A small multi-label image tagger, trained from scratch: 9.92M parameters.
Rows from block 3, named by matrix and row number. Rows with one number belong to one neuron. Each number is 200 + 40 x the weight over its row's rms, rounded and kept within 0 to 999. All counts start at 0. After the name is the row's rms in percent of the matrix's.
# u: gMLP up (value half) (model.blocks.3.mixer.u.weight, 768x384), inputs 48-95
# v: gMLP up (gate half) (model.blocks.3.mixer.v.weight, 768x384), inputs 48-95
# out: gMLP down (model.blocks.3.mixer.out.weight, 384x768, transposed), outputs 48-95
u.399,104,165,164,270,196,214,188,207,201,240,174,198,184,216,194,239,107,273,203,150,210,203,176,285,218,210,222,228,197,183,176,203,204,194,163,207,175,157,202,180,148,195,152,184,200,168,293,176,244
u.400,113,187,219,116,183,177,142,206,185,242,225,206,283,199,221,204,196,227,158,197,192,163,207,165,231,257,210,184,263,162,219,191,251,244,90,207,183,127,221,191,168,112,199,283,163,211,206,227,205
u.401,099,142,199,223,207,224,207,262,165,197,237,233,163,200,224,242,125,254,216,238,219,169,185,221,189,278,208,220,197,121,164,179,222,215,240,156,211,193,131,173,199,210,138,179,195,178,183,196,249
u.402,104,185,211,200,246,215,221,128,173,206,265,192,251,175,172,186,205,222,238,224,185,151,149,212,161,197,246,198,194,145,163,140,206,185,241,164,176,228,155,235,253,222,134,213,181,196,185,207,125
u.403,098,261,105,121,121,238,205,230,217,279,292,202,239,235,312,230,208,193,291,219,198,170,185,242,193,157,234,162,170,169,194,222,210,217,231,190,249,198,208,244,212,139,170,204,244,189,191,205,229
u.404,096,240,175,193,130,241,232,212,225,208,226,223,203,131,259,201,137,167,148,204,218,178,150,122,208,231,242,215,209,115,178,162,155,194,209,154,162,191,120,198,227,232,68,190,181,222,158,254,253
u.405,109,164,222,233,209,205,226,203,209,221,250,168,182,177,276,233,208,231,283,242,184,143,182,152,187,235,279,177,196,203,211,243,176,169,237,218,224,178,200,222,184,157,244,194,184,197,221,279,202
u.406,099,223,170,133,159,228,151,222,225,238,235,214,197,181,243,248,214,289,216,205,261,196,186,183,183,156,243,206,117,122,195,157,146,234,173,164,204,152,125,221,180,164,173,251,235,91,183,173,178
u.407,108,200,217,221,222,260,191,220,228,226,166,160,254,217,228,152,214,184,219,159,173,128,198,158,148,188,204,162,206,206,188,247,156,213,208,233,157,218,166,201,254,210,136,197,236,217,148,116,203
u.408,098,175,147,238,239,287,223,244,196,236,252,240,301,175,224,185,169,290,236,188,148,122,198,159,131,188,174,138,211,215,189,233,144,194,219,205,250,196,208,246,216,175,142,199,232,223,180,136,271
u.409,113,206,245,97,218,166,255,215,266,187,262,170,216,267,186,231,137,205,145,293,234,257,205,194,225,270,168,252,121,152,144,188,110,172,234,231,199,229,151,211,238,197,119,190,195,238,150,232,187
u.410,110,216,245,180,192,182,150,192,198,175,211,129,167,194,147,160,165,126,191,280,249,168,164,197,157,206,189,208,234,135,204,139,132,189,171,217,206,171,222,178,329,208,216,238,185,99,125,252,205
u.411,109,193,228,135,210,147,219,199,112,215,142,214,219,198,217,196,115,260,214,167,191,225,224,183,140,308,201,241,234,198,226,200,151,197,156,174,261,168,103,180,207,151,178,199,122,117,214,199,195
u.412,094,164,198,139,227,240,202,169,140,289,180,208,212,206,131,309,187,148,241,282,227,197,126,249,135,247,158,217,124,149,210,178,169,186,253,188,235,170,228,305,191,184,156,245,266,174,157,239,188
u.413,094,205,188,150,238,175,202,224,239,217,216,220,221,247,233,208,140,283,150,228,243,91,191,211,218,190,174,205,206,103,185,185,248,175,148,127,216,166,211,204,164,163,184,201,187,234,205,191,225
u.414,103,209,189,179,177,257,204,192,215,255,216,167,246,247,213,199,188,103,163,203,227,127,194,226,152,143,205,256,212,227,185,237,201,201,280,199,155,228,208,199,249,184,129,225,144,257,258,175,185
u.415,097,123,235,215,145,250,188,186,203,219,188,159,159,205,218,179,157,173,181,252,199,205,159,218,176,152,243,262,226,138,153,189,204,158,148,234,180,233,131,174,182,226,178,192,151,161,176,148,235
u.416,092,255,181,134,166,219,225,211,241,291,266,231,272,165,219,266,239,232,245,200,204,184,138,215,183,112,214,190,220,175,199,188,217,179,211,204,298,237,189,224,197,125,176,255,227,168,244,176,198
u.417,089,211,185,229,267,179,167,210,206,235,252,207,238,144,101,232,202,191,222,203,173,121,179,221,164,160,225,239,232,167,211,168,252,190,117,163,219,121,207,174,154,184,237,234,174,221,163,199,163
u.418,098,184,184,178,199,214,168,202,227,140,216,217,284,134,103,154,236,193,229,170,162,172,194,204,191,181,193,145,157,208,158,189,204,229,281,173,191,197,226,241,228,161,178,287,143,196,130,192,169
u.419,117,146,230,217,204,175,179,126,241,183,175,317,173,245,142,258,207,174,198,239,202,189,148,154,218,273,297,212,207,176,172,184,215,212,200,218,253,211,164,227,215,197,230,206,210,203,223,286,177
u.420,088,214,224,252,131,171,158,220,242,266,202,201,189,165,259,237,178,230,130,216,229,205,164,238,185,180,265,241,184,137,183,175,190,207,157,171,155,242,112,223,181,153,116,219,273,176,159,253,210
v.399,109,249,151,165,216,171,217,208,238,261,214,203,205,175,237,249,132,225,166,200,185,211,147,171,265,225,207,146,170,151,165,226,158,231,234,261,244,239,183,197,205,216,158,223,217,160,233,187,279
v.400,117,211,227,238,155,195,193,158,178,221,238,150,244,190,243,205,231,224,202,208,161,218,222,174,189,180,188,140,215,214,217,229,286,222,142,154,165,249,193,224,130,199,243,225,253,284,191,187,203
v.401,098,159,184,227,141,194,212,253,205,217,200,205,262,144,152,185,145,235,160,176,151,251,246,165,181,188,270,183,224,219,235,252,238,234,96,145,94,202,158,220,167,117,194,178,184,220,181,195,195
v.402,094,184,168,192,61,229,224,278,259,114,173,287,188,240,164,183,201,200,217,161,159,232,140,180,257,181,195,209,223,187,150,147,137,235,163,159,171,276,138,160,187,193,140,227,122,202,163,269,151
v.403,099,226,257,194,281,214,203,189,139,230,136,239,169,305,166,233,212,122,211,199,253,226,147,300,202,154,180,250,197,150,211,157,245,203,168,211,246,173,126,217,222,231,217,195,175,227,210,263,170
v.404,101,231,209,159,148,213,194,193,156,264,271,210,199,208,192,276,166,218,189,172,214,194,210,130,227,174,179,229,203,172,184,221,199,216,198,140,195,235,200,281,139,192,222,200,217,295,194,215,264
v.405,113,156,56,156,163,242,246,202,243,164,215,297,236,196,134,242,148,201,206,138,180,192,235,200,233,146,246,195,231,197,170,180,267,191,165,122,223,220,213,199,212,111,181,231,243,206,248,228,239
v.406,095,180,172,245,160,269,202,188,252,145,198,253,272,188,169,249,226,161,202,175,199,159,199,187,287,111,191,127,230,154,192,246,242,245,258,214,142,206,211,222,211,194,203,256,260,286,259,187,195
v.407,110,156,247,114,125,197,164,195,168,254,237,190,143,169,139,201,217,237,142,235,227,240,230,285,181,78,189,260,195,231,124,158,261,175,169,207,190,154,241,261,210,180,179,185,249,216,149,250,186
v.408,104,222,171,260,118,226,185,251,192,151,207,160,190,209,207,207,151,178,261,242,183,175,268,234,223,233,206,219,161,232,189,162,191,149,206,256,151,214,238,217,134,190,181,229,260,245,160,110,203
v.409,114,149,257,163,190,199,236,186,246,258,212,139,153,241,81,213,163,198,219,220,204,247,175,218,225,200,144,262,163,223,152,174,147,188,241,215,214,148,226,252,250,177,187,181,195,219,220,187,165
v.410,113,161,272,223,136,222,179,183,155,256,232,179,175,190,147,224,215,176,175,197,223,243,222,121,203,121,176,221,213,216,255,255,193,227,153,211,139,230,248,246,147,189,178,201,243,243,149,232,199
v.411,115,201,160,247,133,202,224,243,230,118,199,206,168,209,190,215,155,190,148,161,158,240,201,220,209,172,209,214,263,207,159,163,317,182,182,134,151,188,220,101,176,205,205,211,172,245,215,184,172
v.412,093,187,132,234,238,298,194,153,207,206,284,227,208,191,181,199,222,156,233,266,210,175,176,218,162,144,122,148,162,232,216,222,155,226,226,245,192,227,246,217,168,164,189,217,309,232,190,164,255
v.413,080,217,278,201,199,265,188,166,246,192,203,205,177,189,232,221,171,222,279,252,266,123,200,230,114,225,264,178,136,171,170,200,168,212,204,246,272,217,198,246,186,221,217,177,265,169,198,250,143
v.414,108,164,244,209,145,276,150,231,239,215,170,216,202,192,203,173,143,313,163,232,249,240,187,248,177,155,183,262,241,195,243,230,236,201,179,237,123,199,127,141,248,192,149,197,232,125,243,135,250
v.415,096,249,219,229,157,150,131,191,243,258,227,218,218,240,199,192,213,228,182,192,165,189,258,233,175,166,205,196,179,217,158,183,290,229,136,201,158,176,200,225,175,198,196,243,123,231,178,235,220
v.416,083,195,160,182,169,167,211,197,193,194,233,236,197,132,177,202,256,189,211,222,211,189,263,234,180,169,224,222,149,197,287,203,199,203,310,206,204,225,210,230,155,203,234,185,221,224,208,221,185
v.417,076,157,195,200,190,184,202,203,241,255,213,165,271,152,233,261,261,192,205,205,184,154,195,191,216,195,214,223,166,139,199,223,156,217,187,160,235,134,184,208,196,121,179,214,223,259,235,195,159
v.418,095,237,173,308,115,222,203,211,216,226,207,167,185,243,201,211,250,149,187,191,183,210,233,237,222,217,191,270,176,162,161,151,178,194,210,185,253,129,152,161,196,239,168,207,133,252,222,213,114
v.419,121,241,209,194,211,192,181,98,217,195,189,184,165,139,207,197,214,209,245,263,260,219,130,228,150,207,168,196,220,128,210,122,233,157,158,227,204,159,188,110,217,198,176,239,195,163,115,149,192
v.420,080,172,142,184,243,248,234,235,233,183,258,206,222,168,223,202,254,217,281,178,285,239,243,255,200,247,225,204,131,131,165,195,202,168,207,147,240,155,155,291,172,223,181,149,232,157,239,292,195
out.399,104,192,212,173,215,199,128,266,126,158,238,208,275,176,131,146,147,220,197,211,183,131,248,259,201,228,127,136,236,215,186,224,262,205,242,187,239,133,238,207,196,220,229,171,219,276,249,208,210
out.400,108,205,158,219,216,224,148,303,274,194,177,235,198,161,213,189,147,262,270,160,232,185,169,201,245,140,254,158,180,193,228,194,190,171,339,152,161,209,174,132,258,220,200,220,183,203,249,241,179
out.401,098,181,177,139,221,217,205,243,152,241,236,135,149,200,170,227,186,299,111,180,176,251,258,98,155,283,119,205,184,223,208,194,172,190,150,181,263,207,215,212,212,196,160,183,157,174,241,191,209
out.402,107,210,253,164,245,222,256,235,211,162,220,171,196,179,168,196,235,161,238,169,219,204,238,260,286,177,160,228,145,191,202,221,217,244,238,170,228,172,171,288,194,193,212,192,217,213,245,181,204
out.403,097,235,200,202,189,181,175,157,211,269,171,219,188,237,240,279,176,160,207,213,173,181,196,186,193,245,113,202,201,204,183,185,239,184,212,163,192,219,206,208,210,175,185,202,286,228,193,112,111
out.404,098,214,230,106,143,165,179,284,200,162,165,197,201,179,217,138,184,226,163,129,172,205,300,163,161,137,146,250,182,246,210,198,116,157,146,146,174,190,245,199,218,215,183,226,127,162,204,102,177
out.405,114,202,190,263,227,253,219,153,180,261,270,145,167,150,204,188,117,240,177,248,225,201,209,167,167,221,195,194,180,205,281,191,209,178,217,294,170,203,207,226,178,188,119,142,241,183,137,170,288
out.406,097,279,156,184,252,198,202,259,161,149,101,183,189,168,232,168,187,237,189,207,165,236,136,168,142,261,187,149,270,238,230,168,230,190,217,201,221,187,217,178,174,150,129,212,172,181,174,134,166
out.407,112,245,173,146,243,188,221,180,194,200,219,197,273,201,171,241,223,188,174,188,238,224,243,111,194,230,176,160,162,155,132,158,172,131,246,138,176,158,201,193,200,174,156,258,224,160,183,222,176
out.408,095,155,181,135,195,204,225,157,222,191,178,191,169,184,140,178,182,169,223,236,213,207,168,167,266,180,204,156,178,194,212,182,143,180,175,219,180,171,206,183,262,214,106,172,182,152,210,211,188
out.409,113,178,207,208,240,181,177,272,183,167,224,172,137,162,186,152,180,197,150,180,144,179,257,109,189,172,176,271,150,223,206,219,156,179,248,234,162,193,162,176,175,164,192,175,185,175,242,222,203
out.410,110,183,217,262,212,206,147,200,281,178,225,208,219,200,242,198,229,214,175,246,240,223,176,170,228,204,167,161,173,218,217,237,235,244,226,199,154,237,198,214,258,264,212,180,311,219,183,286,189
out.411,111,148,214,265,210,227,159,165,278,157,153,244,188,284,152,196,163,261,140,178,159,210,186,190,175,208,241,200,251,231,175,201,194,226,166,161,199,232,250,175,208,204,251,223,225,231,204,322,143
out.412,091,141,173,172,212,213,244,241,221,134,191,216,177,149,225,240,207,283,259,208,170,245,202,191,203,250,217,223,204,177,181,182,205,170,235,167,171,202,202,255,247,183,216,182,255,161,196,146,252
out.413,088,142,217,213,241,189,129,205,164,179,244,105,188,191,195,167,210,157,235,162,225,207,158,200,189,200,184,138,229,263,185,207,195,175,183,230,239,112,264,210,305,194,242,154,196,241,172,264,205
out.414,102,184,223,203,228,272,214,176,181,154,192,208,217,174,171,229,162,280,227,180,174,203,197,196,183,254,242,233,153,164,238,199,185,239,196,222,236,213,211,231,203,188,195,215,254,222,227,168,222
out.415,096,190,166,272,220,145,181,192,145,223,171,220,250,211,145,210,189,107,146,213,226,211,250,234,242,144,274,199,227,236,267,254,174,208,174,171,172,211,273,269,145,197,224,206,232,195,210,210,222
out.416,090,168,254,207,209,224,185,214,217,161,140,174,181,159,144,188,239,199,129,195,188,307,234,142,132,197,158,182,200,268,140,189,155,177,141,242,259,159,246,203,237,249,241,112,206,202,133,246,198
out.417,081,208,206,145,149,148,132,222,229,153,175,156,123,207,240,208,226,178,190,176,181,244,204,160,244,190,194,232,168,182,168,145,212,196,172,189,181,237,168,230,151,226,289,191,160,181,127,219,170
out.418,098,238,213,140,162,190,210,206,137,211,181,164,182,227,169,220,121,160,142,179,186,230,181,243,280,150,187,235,230,171,272,262,146,255,182,173,196,207,188,263,212,168,198,179,161,255,215,205,284
out.419,115,115,224,185,235,213,251,120,182,186,272,233,202,151,247,212,278,181,310,189,181,154,177,240,229,82,216,132,141,156,133,279,183,241,233,195,178,236,166,238,193,200,176,192,275,166,217,208,196
out.420,078,238,236,258,251,216,175,178,177,143,222,197,227,147,178,166,218,179,255,206,255,214,234,255,168,101,186,137,172,132,171,198,138,179,321,214,195,136,239,223,188,220,200,223,69,104,191,172,148